A small sound classifier, trained from scratch: nadamw at rate 0.00098, held-out accuracy 83%.
Rows from block 2 of a small sound classifier, named by matrix and row number. Rows with one number belong to one neuron. Each number is 128 + 24 x the weight over its row's rms, rounded and kept within 0 to 255. All counts start at 0.
Before each neuron's rows are labels from the 100 clips, of 14848, where the neuron reaches its highest value: "top examples" is what is common among them; "loudest band" is the band of the loudest frequency at the time of the peak. Only what is clearly more common there than usual is listed. The data: simulated sounds of rotating machines with and without faults.
# fc1: MLP up (model.blocks.2.mlp.fc1.weight, 768x384), inputs 0-191
# fc2: MLP down (model.blocks.2.mlp.fc2.weight, 384x768, transposed), outputs 0-191

top examples: text has "speed"; turbine; machine: piston engine
loudest band: 1000 to 2000 Hz
fc1.592 [122 124 109 157 165 155 108 143 121 158 149 102 127 164 118 133 146 165 156 150 195 161 120 173 160 158 138 127 134 143 181 131 152 104 126 140 120  90 121 121 139 108 108 140 132 101 137  90 117 121 132 145 125 116 133  83 125 161 134 125 124 160 125 138 140 143 132 151 101 114 139  80 148 156 149 119 164  96 131 151 201  77 146 116 159  88  89 167  64  98 121  93 139 157 156 176 104 134 137 127 128 143 122 107 143 134 177 147 170 154 111 170  99 154 148 108 133 127 107 138 117 168 213 118 132 107 160 135 102 143 151 163 114 176 139 157 155 152 153 147 101 136  98 105 142 141 161 149 117 143  97  85 130 161 156 114 149 107 140 127 114 120 178 135 158  96 127  98 161 145 124 151 147 166 126 181 150  97 132 138 126 117 155 126 157 163  93 135 115 102 114 119]
fc2.592 [102 164 124 134  94 176 127 138 124 147 135 111 113 125 107 138 111 123 136  91 112 110 130  52  77 116  96 165 138 119 153 117 151 124 135 156  83 105 117 140  84 119 145 139 152  83 140 137 114 140 122 133 122  93 227 141 124 125 125 140 135 140 127 124 113 128 119 129 130  79 109 111 145 136 150 136 131 122 140 112 129  99 131 129 117 126 162 255 143 127 131 116 124 127 162 139 122 135 126 149 127 136 134 135  96 139 161 127 109 133 118 154 126 176 143 129 147 120 115 131 109 122 142 123 132 113 146 142 128 141 155 138 103 129 129 119 139 135 135 120  68 139 127 133 118 132 122 101 143 100 127 118  97 123 122 158 119 117 122 108 160 119 109 118  81 115 126 114 141  74 131 130 126 205 118 118 121 142 140 125 135 145 143 156 149 146 145  89  99 100 147 151]

top examples: speed: fast; electric motor
loudest band: 2000 to 4000 Hz
fc1.727 [114  62  93 102 153 111 132 128 123 130 161 126  94 123  98 162 156 160 132 124 147 164  95 148 148 165 117 106 159 130 115 125  93 152 128 111 129 147  95 133 128 106 121 179  84 104 100 148  96 105 140 124 100  46 166 126 151 130 139  97 163 148 117 161 148 130 117 139 138 135 111 165 131 127 113 163 122 124 147 123  99 107 142 120 156 134 125 158 151 142 134  97  92 125 130 140  94 118 138 121  88 118 135 135 151 125 173 147 148 109 140 100 121 121 156 101 125 142  98 130 168 135 155 136 115 130 119  99 136 140 126 116 111 136 125 135 133 119 132 102 105 100 124 126 190 130 123 112  94 183 127 165 104  92 145 124  97 127 137 113 107 128 120 147 168 107 137 132 113 141 131 145 145 177 117 112 107 162 116 105 123 101 118 145 135 121 100 119 120 134 105  88]
fc2.727 [106 152 140 102 106 141 142 146 139 150 109 102 143 112 134 112 115 103 146 116 102 111 145  58  70 100  82 128 134 102 155 127 133 122 148 136  91  85 111 149  82 127 111 122 138  76 162 146 135 152 135 150 101  96 222 146 105 134 111 158 125 134  98 113 125 125 119 100 149 102 119 112 150 118 132 164 101 150 130 107 119 140 113 116 137 140 159 229 134 133 137 141 146 144 131 120 135 129 108 142 107 133 129 161 121  95 142  96 124 125 132 143 142 164 152 113 143 141 106 153  99 114 133 109 123 116 131 133 138 125 157 134  87 124 131 112 143 128 152 128 129 131 127 155  99 139  97 109 121 109 120 165 110 134 131 152 141 117 126 119 149 147  99 118 102 118 100 117 122  81 115 120 140 182 113 115 126 168 143 111 121 141 143 129 144 130 120  79 135  95 154 145]

top examples: speed: slow; conveyor
loudest band: 1000 to 2000 Hz
fc1.715 [126 159 134  83 107 151 179  98  96 126 136 115  95 143 113 144 129  91  97  86  88 137 131 108 140 155 124 148 131 120 131 197 103 146 115  79 106 132 124  42 127 209 124  86 143 167 165 109 100 126 108 111 141 133 121 139 127 107 125 179 140  95 181 106 103 140 136 123 102 117 117 100 133 117 165  78 178 105 160 103 147 150 115 149 119 118 121 134 176 172 110 109 111 132 164 111 148 164 112 125 158  82 142 111 129 137 118 143 119  92 128 137 136 122  85 157 146 130 158 130 136 147 133 190 128 126 105 115 141 152 130 122 173  90 102  65  89  98  96 173 102 128 107 143 142 118 136 124 152  99 164 116 131 132 102 147 128 102 150 169 146 123 144 119 149 118 139 117  90 138 140 109 148 127  95 126 137 110 154 123 114 154 122 130 116  95 143 149 137 141 128 144]
fc2.715 [155  84  95 138 162 121 168  72  95 119 160 144 114 159 114 147 160 150 118 125 154 124 106 158 141 108 105 119 142 109 109 168 126 115  73 125 148 128 128  99 145 162 110 167 132 120 104 181 107 120  97  94 117 172  97 104 188 142 165 103 178  82 127 119 161 125 122 124  67 144 113 151 121 123 136  92 132  96 162 121 162 143 130 154 122 147 145  90 141 169  85 173 144 113 111 140 113 165 125 101 138 106 150 110 153 135 140 167 193 105 123 150 134 134 129 145 127 131 147 112 149 124 105 154 123 134 137  94 136 136 127 119 173 103 113 106  91 113 114 142 133 114 141 122 155 127 106  87 130 138 163 115 118 146 113 131 108 144 127 161  92 132 152 117 142 154 148 132 134 182 157 112 142 117 138 162 152 122 101 124 152 107 113 172 139 108 134 144 122 171 110 139]

top examples: text has "speed"; speed: medium; turbine
loudest band: 1000 to 2000 Hz
fc1.636 [104 119 120 123 130 119 102 132 107 107 147 121 124 152 135 131 178 155 103 134 138 197  96 135 169 185 131 119 140 147 160 137 127 139 154 120 142 142 116 137 149 117 122 142  91 146 124 125 108 117 159 144  91 106 174 140 162 168 113  76 134 148 113 150 134 116 137 108 153 137 127 134 119 130 148 129 172  94 127 186 138 106 136 120 130  87 109 184 118 143 101  76  95 108 106 106 104 118 151 138 112 125 147 133 143 164 164 156 125 154 130 126 108 112 101 103 139 114 114 110 151 140 161 133  98 102 125 130 119 140 146 146 139 128 127 147 153 134 121 125  94  92 119 118 165 159 126 143 111 166 105 111 132 130 127 123 183 103 102 107 128 129 130 123 174 115 147 106 150 186 115 132 176 179 128 124 140 138 133 117 100 140 139 155 170 127 151 137 145 164 155  97]
fc2.636 [103 176 127 109 114 169 147 137 122 170 118  91 119 125 114 144 132 110 138 101 116 105 141  52  88 114  93 157 117 105 165 128 139 137 156 146  62  95 143 128 101 134 129 133 147  79 141 152 119 132 116 113 130 100 220 141 137 135 141 157 132 114 138 100 139 146 125 127 137  82 127 113 142 116 143 116 113 116 154 111 147 121 119 160 125 131 131 246 155 148 114 110 109 120 148 132 118 167 134 145 144 128 124 144  81 119 157 128 124 117 120 160 137 161 148 143 122 139 129 128  94 110 123 130 121 128 137 128 127 123 121 119 112 110 130 125 123 126 132 130  86 116 105 118 107 121 106 122 131  89 153 125  81 123 115 154 133 119 123 135 159 109 117  92  54 120 127 116 134  68 131 118 132 197 117 143 137 127 130 129 143 137 122 147 136 102 140  94 124 124 134 159]

top examples: speed change: steady; gearbox; fan
loudest band: 250 to 500 Hz
fc1.417 [137 111 110 125 156 127 136 140 142 145 157 141 134 125 138 179 151 133 102 101 131  97 109 155 145 116 139 110 119 119 139  98 134 141 134 146  99  97 114 111 115 110 156 114 107 106 133  91  77 116 157 105 110 101 131 126 154 133  94 154 124 140 124 141 114 112 123 143  91 118 116 138 126 140 104 104 102 101 134 125 117  85 101 145 188 117  77 157 102 148 125 147 131 156 128 120 146  98 167 137  98 114  90 101 110 130 183 121 125 119 142  79 129 122  97 123 106 124 151 167 175 141 174 164  99 140 105  91 106 155  76  87 173 127  93 113 109 159 117  92 103 119 115 129 146  86 127 128 107 139 139 165 111  96 160 145 154 147 132 124 109 113 121 129 140 106 171 127 147 162 184  79 138 167 120 102 123 124 121  93 121 118 134 140 117 102 126 113  94 140 126 103]
fc2.417 [164  83  99 180 137 123 134 110 133 148 164 104 104 138 143 120 107 125 105 137 155  96 100 104 120 100  71 111 125 135 155 114 161 148  84 155 134 152 112 139 133  97 131 139 159 138 134 122 134 112 118 131 103 135 162  97 128 157 117 118 113 150 100 105 156 155 101 156  89 148 160 159 101 161 131 127 138 110 141 141 113 105 151 175 158 157 136 169 105 101 151 189 188 107 125 159 144 109 118  83 161 132 127  81 148 122 129 133 146 130 120 168 115 140 161 141 136  93 146 136 134 163 131 137 105 105 133 110 109  90 129 160 140 146 163 122 154 168 163 132 122 154 123 109 151 143 146 124 151 128 106 119 119 109 137 104  93 171 135 112 148 105 126 147 138  93 115 151 165 120 124 111  96 141 176 123 127 139 134 163 157  80 141 171 133 147 128 108 141 112  95 160]

top examples: speed: fast; gearbox
loudest band: 2000 to 4000 Hz
fc1.444 [ 76 101 147 100 134 109  98 129 148 141 143 139 134  96 152 172 177 136 177 114 119 174 132 205 131 152 108  89 164 124 108 108 112 151 109 112 158 100 147 103 118 137 132 118 121 117  81 119 127 111 110 109 133  96 197 123 108 144 113 149  91 163 120 142 145 124 134 105 119 147 139 149 112 100 114 108 105 142 118 115 136 117 132 142 137  95 106 174 102 106 108 179  95 150 123  85 137 127 153  75 119 144 136 118 158 160 162  98 157 124 133 151  83 128 124 167 112 135 159 142 148 163 104 143 122 132 103 109 144 161 129 116  96 153 172 128 116 130 162 126  73 128 137 148 140  98 136 116  87 166 121 154 113 111  97 112 132  99 119 141 135 144  88 133 135 126 135 110 103 132 120  58 120 186 115 102 100 122 173 125 117 123 116 134 132  99 155 154  94 136 145  74]
fc2.444 [103 115 106 128 148 172 142 174 134 108 158 108 127 150 154 154 131 141 207 132 155 142  72 137 150 140 106 176 173 145 102 149 136 160 112 126 142 145 164 150  87 153 123 151 116 135 172 149 127 137 144 129 152 139 150 167 133 146 122 152 132 119 142 147 127 137  95 154 138 160 118 128  93 177 163 129 176 115 130 136 111 145 113 136 123 188 138 150 140 147 130 125  90 145 160 123 104 124 159 128 167 124 149 188 133  94 150 130 131 134 190 120 110 182 161 148 131 133 110 114 145  80 169 157 151 133 153 171 209 113 135 151 126 120 113  95 114 111 120 143 165 140 124 127 108 177 117 125 115 162 118 155  97 133 125 143 132 135 131 144 138 125 136 140 163 134 121 153 120 115 127 130 148 136 154 182 140 168 101 106 123 130 101 146 166 137 131  86 132 128 113 118]

top examples: speed: slow; gearbox
loudest band: 250 to 500 Hz
fc1.370 [146  56 128 100 129 109 111 136 113 143 153 110 113 106 131 132 129 136 150  77 107 123 104 151 178 142 135 103 120 126 144  89 164 154 112 161 116 150 157  81 150 132 147 140 122 145 129 130 109 104  88 147 139 145 133 162 105 143 119 123 126 171 119 135 112 101 122 114  81 165  78 123  74 122 120  95 151 122 112 149 130 116  96 147 167  83 162 134 130 138 126 126 144 109 144 102 154 134 148 108 120 132 133 113 158 170 147  81 164 128 147  98 130 116 160 113 109 123 144 169 185 161 160 153 133 166 107 119 148 168 133  82 151 169 122 155 135 133 138 107 108 110 126 116 191 139 117 137 120 129 111  95 150 116 139 124 128 168 103 119 136 137 150 163 115 141 159  81 131 129 209 155 133 139 120 152 140 144 136  84 154 124 117 153 116 109 131 157  79 117  95  65]
fc2.370 [130 119 126 169 142  95  95 129 148  99 134 135 130 112 152 107  87 119 142 171 140 112 116 133 104 107 126  96 130 158  92 103 102 139 154 133 134 163 115 158 152  76 118 116 108 114  83  83 155  99 154 155 106 103  89 105  96 109 108 105 109 161 109 109 109 132  81 144 137 139 161 123 119 122 112 150  98 149  84 160  98 105 142  92 142 151  93  78  84  90 167 117 135 119 122 137 137  77 122 113 113 138 110 136 154 121 127 115 105 166 128 112  85 127 135 112 120 108 106 138 140 132 124  85 136 101  99 160 113  79  95 152  90 149 151 148 157 141 144 124 136 119 129  98 114 122 154 117 110 150  87 152 152  99 155 116 131 142 157  97 138 114 112 145 149 123  88 125 141 127  83 147  89  95 143  91 113 156 131 145 116 108 119  93 135 156  84  86 140  96 114  98]

top examples: speed: slow; conveyor
loudest band: 1000 to 2000 Hz
fc1.36 [ 93 130 132  88 117 143 143 101 138 108 128 134 107  95 121 116 123 117 121  79 111 149 124 127 151 160 108 135 119 106  93 160  89 141 130  79 119 154 118  51 106 171 115 111 149 152 154 147 100 103 142 113  94 131 128 164 116 115 118 147 113  95 185 122 110 151 142 111 170 111 110 116 131 130 119  80 133 102 141 158 104 140 123 143 130 101 104 149 177 165  94  69 116 129 176 103 146 175 105 125 135 116 161 132 121 127 121 160 113 126 144  95 119 111  97 127 131 134 155 144 122 132 131 167  90 140  84 125 145 163  98 119 159 101 138  79  78  88 140 195 107 120 104 167 145 149 121 101  98 100 164 119 135 115 116 135 120 107 137 136 142 119 130 137 174  95 109 126  88 132 145 113 136 124  91 100  76 117 178 108 103 140 125 131 117  88 114 118 145 137 126 133]
fc2.36 [129  81 102 136 167 102 146  68 111  89 169 138 103 164 134 150 133 167 152 165 167 109  89 132 128 115  83 101 146 122 113 155 136 131  92 150 160 139 115  93 155 140  78 170 128 118 103 158 143 102 122 118 146 148  85 114 163 181 148 103 171 108 103 117 178 127 111 114  80 156 123 143 113  93 139  96 161 113 145 133 144 153 142 142 151 145 155  82 126 157 116 168 139 108 130 143 111 148 139 118 131 155 130 143 157 151 136 151 193 143 114 163 134 138 147 143 115 122 118 113 198 112 125 115 175  84 119 128 142 131 131 139 139 130 108 147 114 115 103 104 125 113 152  98 151 183  93 121 109 177 153 126 116 160 129 150 116 142 150 141 132 140 139 132 103 171 103 125 136 178 127 161 140  98 139 168 163 159  93 127 143 102 122 149 185 144 123 126 137 180 112 129]

top examples: text has "speed"; speed: medium; turbine; imbalance
loudest band: 2000 to 4000 Hz
fc1.536 [104  97 156  58 112 147  73 101 139 114 152 140 110 133 150 136 146  97 134 106 128 132 132 113 146 123 107 146 154 113  84 154 107 106 121  80 135  97 108  47  81 161 114 146 131 141 141 134 138 143 161 117 149 154 136 197 135 136 107 118 111 125 123 147 121  86 120 122 156 125 113 117 128  95 143  54 124 123 123 142 122 123 141 150 125 119 148 138 146 128 115 114  92 146 132 102 146 150  95 132 159 121 148 124 130 118 131 144 135  79 142 110 103 131 126 130 140 123 166 105 142  95 121 179 145  86 118 129 148 153 132 148 123 147 168  84  62 105 121 116 107 134 124 183 113 147 134 129 101 134 133 152 119 128  95 149 122  76 141  98 117 137 105 138 130 135 124 161  89 123 117  94 156 124 112 140 131 129 128  86 109 125 110 145 144 108 106 128 126 118 130 118]
fc2.536 [170 115 106 147 167 138 150 113 121 109 160 128  90 155 115 164 115 138 103 133 149 148 112 140 107  87 103 141 116 133 161 154 152 123 148 136 124 133 104 122 152 129 118 171  97 105 135 147 125  91  88 127 152 138 111 116 174 141 171 122 123 119 147 169 171 104 112 151  94 125 153 132 136 110 140 100 166  89 145 102 130 117 136 127 117 123 125 100 129 146 119 115 123 105 167 142 113 135 148 130 108 104 123 107 158 134 124 144 126 162 146 152 120  91 161 100  67 108  84  99 147 105 173 132 169 133 148 118 152 116 155 139 148 138  94 133 123 110  87 124 163 123 181  90 144 181 123 111  82 165 151 145 139 130 105 170 111 124 141 143 144 115 159 137 119 124 129 128 142 137 151 151 107 103 133 138 149 171  81 143 156 114 132 128 169 151 133 144 144 143 100 134]

top examples: text has "speed"; speed: medium; turbine
loudest band: 2000 to 4000 Hz
fc1.535 [185  99 117 129 136 115  91 150 141 113 106  89 100 154 127 142 137 116  78 107 152 167 146 131 131 117 136 140 145 141 155 164 153  97 184 144 165 108 130 123 157 105 105 116  80 151 121 125 141 119 133 161 121 105 128 112 149 132 132 115 112 171  88 134 134 148 161 110 106 114 143  76 134  83 163 120 162  95  86 116 166 134 140 111 133 155 164 143 168 144 108  78 132 117 137 145 121 126 154 153 132  96 135  72 178 122 111 136 138 109 117 162 135  91 111  92 129 118  84  87 105 144 144 135 120 133 131 156 129 148 168 133  88 126 106 126 159 149  78  82 114 150 159 114 120 159 105 145 153 131 115 117 118 127 144 119 139 127 152  96 149 101  94  98 119 111 126 135 146 162  68 178 157 131 118 133 152 141 123 131 153 103  78 147 151 142 129 149 159 156 159 130]
fc2.535 [124 103 118 138 142 142 176 109  93 128 152  94 125 168 106 150 142 152 128 122 138 147  94 160  91 122 119 158 134 137 112 178 159 115  82 152 110 111 160 101  82 167 145 150 129 134 162 133 132 117  83  93 126 183 131 133 163 149 173 148 176  73 134 109 159 113 133 141  97 140 129 107  98 127 130  99 144  97 155 107 165 134 146 132 134 137 151 130 138 151 112 113 118 130 125 146  98 159 111 122 154 106 146  99  77 120 108 156 139 105 147 142 132 160 144 156 114 119 141 115 110 116  95 165 116 126 135  90 121 135 127 128 186  99 106 121  93  99 106 144 167 125 126 120 139 141 126 105 117 128 160 110 118 162  89 158 108 116 104 152 138 140 165 112 129 163 151 129 150 122 128 122 127 116 118 154 164 122 131 147 141 107 121 169 163 109 150 146 126 156 106 166]

top examples: text has "speed"; speed: medium; turbine
loudest band: 1000 to 2000 Hz
fc1.141 [133 100 113 159 168 133  64 159 123 169 138 121  95 172 145 116  95 135 101 102 162 157 146 155 156 193 150 127 118 161 174 145 136 101 113 137 172 119 106 153 157 126 128  98 124 130 122 102 173 135 148 156 123 115 133 149 143 168 115 110 156 157 115 153 140 135 120 130 145 133 104  91 174 116 150 143 171 103 124 174 138  89 144 105 125 123 123 157 122 115 121 115 134 146 154 133  95 101 148 161 147 133 152 118 142 135 179 119 129 125 102 184 135  89 105  94 165 120 130 119 111 107 152 112 115 130 148 136 104 101  96 126  68 148 151 115 141 168 132 109  77 114 115 106 132 184 175 139 140 162  80 146 155  86 151 159 113 103 148 124 134 109 113 139 116  84 133 139 103 151  91 150 137 166 118 166 111 129 138 103 127 130 147 152 121 145  61 167 132 133 146  94]
fc2.141 [110 176 120 135 121 178 151 150 117 148 152  70 113 137 106 145 123 132 148  99 127  95 115  56 107 127  95 168 132 120 185 142 166 138 150 154  76 109 120 127  91 125 124 144 142  89 145 159 106 115 125 108 139  89 208 136 124 138 149 130 154 114 140 122 146 125 117 126 127  93 107 114 135 129 149 122 135 105 152 104 146 121 141 137 125 133 150 225 158 140 125 131 112 124 147 148  96 153 151 149 141 129 133 135  99 134 166 125 129 117 109 150 128 193 154 126 134 122 101 122 102 116 135 129 138 124 128 143 140 126 144 128 104 106 130 147 128 125 125 135  79 118 111 127 130 124 113 139 151  87 154 116 100 127 112 150 118 118 126 137 155 123 120 100  56 117  99 131 142  54 133 139 132 194 112 151 149 151 118 137 151 130 135 149 130 112 127 101 111 127 131 153]

top examples: speed: slow; compressor; turbine
loudest band: 2000 to 4000 Hz
fc1.273 [107 172 133 130 104 167 136 119 130 103 126 117 134 128 113 115 112 137  85 144 102 124 121  87 143 106 120 107 117 144 155 139 100 121  95 111 124 164 118  85 161 158 125 126 115 118 130 140 167  96 134 128 200 136 155 147 115 139 125  90 133 120 162 142 125 123 109 133 121 134 141 146 126 117 168 105 149 170 120 135 172 147 163 105 113 124 134 145 143 131  98 136 134 140  70 118 144 163  99 127 142 137 136 172 149 161 121 137 145 120  88  96 138 112 113 167 142 153 160 101 143 169 131 138 120 101 120 122 101 126 130 150 142 120 153 113  63  97 125 145 133 142  78 105 129 120 140 151 156 150 118 114 110 129 143 107 143 145 126 158 123 122 132  98 125 113 128 153 115 157 110  98 127 123 157 136 124 112 104 144 113 142 123 114 145 137 116 130 134 144 137 132]
fc2.273 [157  99 146 142 149 109 100 146 158 138 127 139 135 112 147  98  99 126 163 175 129 125 147 139 133 119 121 109  82 165 128  98 139 149 152 159 146 144 133 144 148  88 136 117 148 137 129 109 164  99 143 173 129 125  77  90 102 112 111 145 101 155 108  98 106 132 136 147 141 151 139 126  88 121  83 144 132 144  95 150  89 105 123 110 173  97 107  82 105  87 157 123 157 132 152 113 161 102 152 112 110 156  90  99 133 146  96  89  99 179 171  99 105 115 128 131 134 106 126 161 122 114 142  84 160 124  90 144 166 114 129 129 104 171 155 165 167 146 142 111 155 157 152 109 119 166 148 136  92 170 112 147 140 118 131 144 151 145 166  92 173 119 113 152 132 114  86 105 123 112 119 142  88  81 155 111 111 120 149 159 118 113 165 104 149 169 112 119 152 107 120 102]

top examples: speed change: steady; gearbox; fan
loudest band: 250 to 500 Hz
fc1.666 [150 129  97 124 161 123 155 155 108 142 191 169 129 123 148 191 153 118  92 119 126 127 138 150 123 113 138 114 119 138 137  92 124 152 128 122 136  96 108 114 140 135 137 105 109  99  99 123  73 120 161  91 146  92 141 126 149  91 108 131  87 121 104 148 110 146 120 155  90 128 135 140 128 120  91  90 110  95 132  94 118 112 108 153 185 126  96 145 108 119 124 121 115 144 122 148 120 100 163 152  94 141 102  93 118 140 166 105 126 113 131  86 122 149 110 101  97 122 140 159 157 121 141 129 143 151 123 108 119 136  51 106 170 127 129 104 118 135 128  97  89 127 144 116 147  94 130 127 113 112 121 154 130  82 170 166 175 158 137 115 121  83 156 126 125 103 168 115 154 155 194  57 123 158 119  90 120 149 130 116 129  97 125 122 137  94 139  98  96 123 114  97]
fc2.666 [157 124 112 176 168 132 138 110 143 142 167 105  88 141 151 148 118 148 122 143 166  95 110 108 146  96  83 114 116 147 148 118 157 137 120 164 120 166 114 101 144 101 134 158 139 122  99 139 116 104 104 104 122 150 133  82 136 145 125  93 133 126 139 118 171 143  97 158  94 144 178 165 117 171 145  98 143 112 133 158 129  99 162 152 118 165 124 154 110  98 145 189 170 107 120 157 121 133 139  85 156 150 133  88 133 136 125 140 142 143 120 164 100 105 180 134 117  87 133 122 150 179 112 140 117 118 140 102 109  99 136 155 141 164 148 151 126 150 138 148 118 140 118  99 155 141 156 121 132 136 125 113 105 102 126  82  79 177 124 128 112 106 143 140  86 114 122 131 174 115 141 106  94 137 173 127 140 165 105 177 179  81 136 129 104 138 148 129 115 123  96 146]

top examples: speed: fast; compressor; turbine
loudest band: 2000 to 4000 Hz
fc1.722 [105 129 104 119 145  96 117  76 128 148 153 162  95 144 111 161 113  79 134 134 114 115 170 120 122 124 118 130 121 102 133 125  92 125 100 119 121 117  91 116 153 140  87 122 121 114 145 143 137 148 128 100 107 104 164 116 143 147 108  96 158 134 143 116 188  91  98 142  99 179 144 121 148 111 102 136 172 126 162 133 147 120 121  74 104 113 132 162  79 115 125 133 130 135 138 136 137 117  94 140 129 144 147 133 132 128 159 147 130  87 113 143 113 106 135 132 134  90 134 116 158 142 130 180 136 109 159  93  82 125 101 132  95 107 143 102 112 149 145 124  91 104  99 126 160 117 172 125  98 146  86 147 147 113 151 107  77 111 130 129  82 138 140 140 156  95 163 124  88 123 124 119 131 171 125 139 138 154 138 106 125 120 140 143 131 144  81 143 144 127 112 107]
fc2.722 [151 144 143 129  83 154 137 139 104 147 124  93 126  95 130 124 143 147 148 132 113 118 125  70  85 116  88 134 114 120 162 107 148 125 134 162 102 137 122 126  91 127 137 131 105  93 175 142 127 133 150 124 134 115 216 139 106 155 160 129 139 135 100 101 133 136 115 127 119 116 131 140 120 126 140 156 113 125 134 114 102 124 131 100 134 130 152 234 127 119 136 146 127 127 132 137 124 135 129 138 127 132 121 162 142 116 175 123 112 116 120 137 124 177 155 134 172 113 128 117 109 130 112 123 134 115 128 108 150 117 178 134 103 113 168 127 149 134 163  96  83 116 112 132  94 180 128 114 126 128 131 153 102 146 132  99 124 110 140 120 177 144 105  92  83 100 119 131 135  49 128 118 136 201 138 136 112 181 148 132 150 125 138 145 148 130 123 101 135 122 113 141]

top examples: text has "speed"; speed: medium; turbine; machine: electric motor
loudest band: 1000 to 2000 Hz
fc1.435 [ 89  78 148 157 130 150  96 193 147 111 150 109  92 137 121 114 123 172 168 132 167 125 104 127 117 184 167 133 148 129 129 108  99 143 134 143 141 109 148 103 120 111 147 155 109 112 112 109 144 127 139 150 136 114 154 138 120 189 152 101 140 170 162 149 106 125  93 144 139 114 115 123 105 140 127 101 147 121 135 177 153  73 153 107 138 123  99 182 101 117  97 127 111 110  92 123  96 114 107 164 153 145 129 147 129 123 180 128 154 140 115 152 107 147 138 152 128 137 160 109 147 129 135 114  98 120 125 114 102 147  92 128 141 166 126 141 114 124 148 161 111  94  74 139 169 160 170 136  91 176  74  89 158  82 115 129 141  92 114 133 116 175 119 108 153 142 132 125 150 138 120 147 158 172 110 168 101 156 107 115  98 145 106 126 124 140 149 131 140 150 142  85]
fc2.435 [103 163 132 122 101 168 151 130 114 163 124 105 126 131 115 135 123 113 127  92 104 128 130  58  93 111  73 165 118 122 172 125 155 105 131 158  84 115 129 142 105 127 145 149 159 106 171 153  97 129 108 122 114  89 218 137 127 158 135 142 131 105 115 115 131 158 130 123 126  78 118 116 146 118 145 125 120 121 152 109 131 121 127 141 119 126 170 240 162 146 125 107 133 120 144 149 115 161 117 127 135 123 134 156 100 111 152 131 136  98 137 144 151 179 139 134 123 129 118 152  89 106 124 134  99 138 129 122 133 140 123 129 117  99 112 119 144 127 127 132  86 130 117 154 124 120  92 103 150  69 141 128  98 131 119 129 138 126 117 141 141 107 102  93  84 121 133 123 130  76 134 141 157 208 108 142 113 145 147 125 139 138 139 169 161 118 145  93 115 116 141 167]

top examples: text has "speed"; speed: medium; rattle
loudest band: 500 to 1000 Hz
fc1.539 [112 147 113 116 144 127 145 145 127 119 130 115 104 153 114 121 101  88 144  86 111 133 127 108 165 157 168 136 119 157 136 171 135 121  94 137 128  76 130 115 149 171 127 107 116 163 144  92 166 117 118 171 110 120 130 163 179 136  99 141 128 140 137 150 102 143 128 122 135  98  87  78 142 145 139  66 164 101 140 136 140 141 133 126 164 105 173 146 158 141 106 108 127 130 166 146 145 156 121 109 148 112 149 132 144 121 121 134 152 118 126 132 152 111  87 166 163 154 161 166 138 114 156 138 105 114 132 123 151 151 102 148 146 140 101  80 140 142 113 149 102 157 109 121 129 123 108 130 128 128 132 113 123 122 142 153 124 115 131 128 136  85 143 137 189 107 125 144 106 146 142 148 146 125  94 154 153 104 151 100 124 131 155 132 131 135  87 117 166  77 142 139]
fc2.539 [121  63 103 127 132 133 140 129 112 163 129 158 129 152 114 162 175 158 107 132 148 156 113 135 103 115 106 133 146 110 158 154 136 128 107 118 143 113 176 132 100 170 133 117 132 123 137 174  99 138 129 114 155 179  95  96 171 133 166 160 146  87 132 128 145 128 141 123 104 132 106 140 107 131 132 102 153 111 156 122 152 132 120 137 108 131 134 114 140 180 114 160 120 112 106 119 141 164 129 128 121  91 120 136 160 138 130 154 153 112 117 137 144 137 119 112 149 146 161 128 118 113  99 169 116 150 162  73 140 139 184 124 159  98  97  92 106 107 129 120 149 121 159 156 132 126 106 102 118 122 163 108 126 158 119 158 118  67 119 156  93 191 145 116 154 135 162 138 128 164 140 116 159 123 132 145 131 123 130 119 136 121 118 188 161 118 164 161 125 167 125 167]